Weights of a small sound classifier.
Model: 1.16M parameters, norm layernorm, activation gelu, patch size [4, 4], depths [2, 5, 2], widths [48, 96, 192].
Data: trained on phrases spoken by 400 fixed synthetic voices, 116.0 epochs.
Rows from block 2 of a small sound classifier, named by matrix and row number. Rows with one number belong to one neuron. Each number is 500 + 25 x the weight over its row's rms, rounded and kept within 0 to 999. All counts start at 0. Numbers have three digits each.
After each neuron's rows are labels from the 100 clips, of 14848, where the neuron reaches its highest value: "peak on" is the class under the peak; "strongest on" is what is common among them. Only what is clearly more common there than usual is listed. The data: phrases spoken by 400 fixed synthetic voices.
# fc1: MLP up (model.blocks.2.mlp.fc1.weight, 384x96), inputs 0-95
# fc2: MLP down (model.blocks.2.mlp.fc2.weight, 96x384, transposed), outputs 0-95

fc1.250:458479522457491506508513453489497470521500499501558477503513488486521512467484522499481496495515453503490501511503492473532507540518495503533512470476487503517467550533536489510506501535467488513514444457483458553483542506489488517478465468508510493488445484522470519523533534496495458484
fc2.250:516470485548512537502505524489466492486507505497539498487520516470485503487508479547480476453528489575468518477453495497525543502498500446495493465515480487528470509502493480523476503461547507539510481474459493491465539504496485488527488490502510464491508481527515442528473525516496492479
peak on: /æ/
strongest on: /æ/; child-like voice

fc1.145:501513531510473443507487502483498490514542528502526500520509457504500503482463481520518503519513481544496519531509508502544468493481502471502472555507521543507487482478538479457488530473492509534491536562511450528554519465526496455481490506509510449493487500478500483496473473492524485525
fc2.145:529517475502547544468469523496503495537488487530514474455496509459484539458541512497499482499523500523466510478498526492478506493521467512535540500505480558526516519465550464461497472485506520456500519533483483550507506485498498463479539515541545503483503483514491507492523490498517474490
peak on: /s/
strongest on: /s/; child-like voice

fc1.380:512505485521521499539519519471509512523480500518508513577522552523505499492502515497510468497495563497463526524552499493483547548506500465558489511495515480517522477517503496483520555504490500506517526476550518515497457519496495489489503509509539512484531450502495488487494543538523529507
fc2.380:513509479506511491507498469495501494481504506533522487542508452480531514536485479520467519554498580492553491502454490470475549461504487505504524508479508499541511490535498526498557519473521488511497475457498511517474488484490481535501516497493488502478521485464481507496484468470488563469
peak on: /s/
strongest on: deep voice

fc1.178:487529505495487522493469494474513553518542501496465492477507518492518502435509511491559498501455489484539504504523515507547499474507479461510526498490507473491466522486500506541480533456475516546527527543483493492525500518487494512519541537482493474468477506469493501466532464449535482487
fc2.178:472497468486477505476505476515480487511512502532519532483518485503433494501537524509521487495484523499440538486518475511530506503510492539495478526499495508474494558510531472536551503573507497459475547496519491534487484486527514494483531540519498502539521458521497476533494484482528511477
peak on: /s/
strongest on: child-like voice; /s/

fc1.95:501479471473538535489483456534489522500527507470530504475550527501519508482529503520555539478497475435487529493474519546532504478474501488484471456536501531500477497471483524504530511476525531533508496497507491466530488525465473517492518482504517526531517499478464519514538487506524492459
fc2.95:501530498538487478451507502491497496506496503518527519500483508503497477488506498523544534486477517494521446480507488487488489481525536519497497521466507490500525515536480515497484433557540438524494487536525510502527521475515488502469605497478486522509516499513501461470507475505507501520
peak on: /s/
strongest on: /s/; high voice

fc1.280:496520523486494520447505512450525519544551500543502514496510524511508510459512479503518511507501528518519517504473547495563490509482498465479478538529505472483529518504454470483462521489506473517467489560456491477478511547501483515500495516470501519455487496455504517482517500457515493492
fc2.280:519487454486526463509534446477497525510491460506509513514496483504497498482526536505540505461500507483470501504510517506526536527471478561542499513462498527465463526523506465519482525494525503509471522467539509531499508522505485469514524489564493502506508528497476523537554488534531479518
peak on: /s/
strongest on: /s/; child-like voice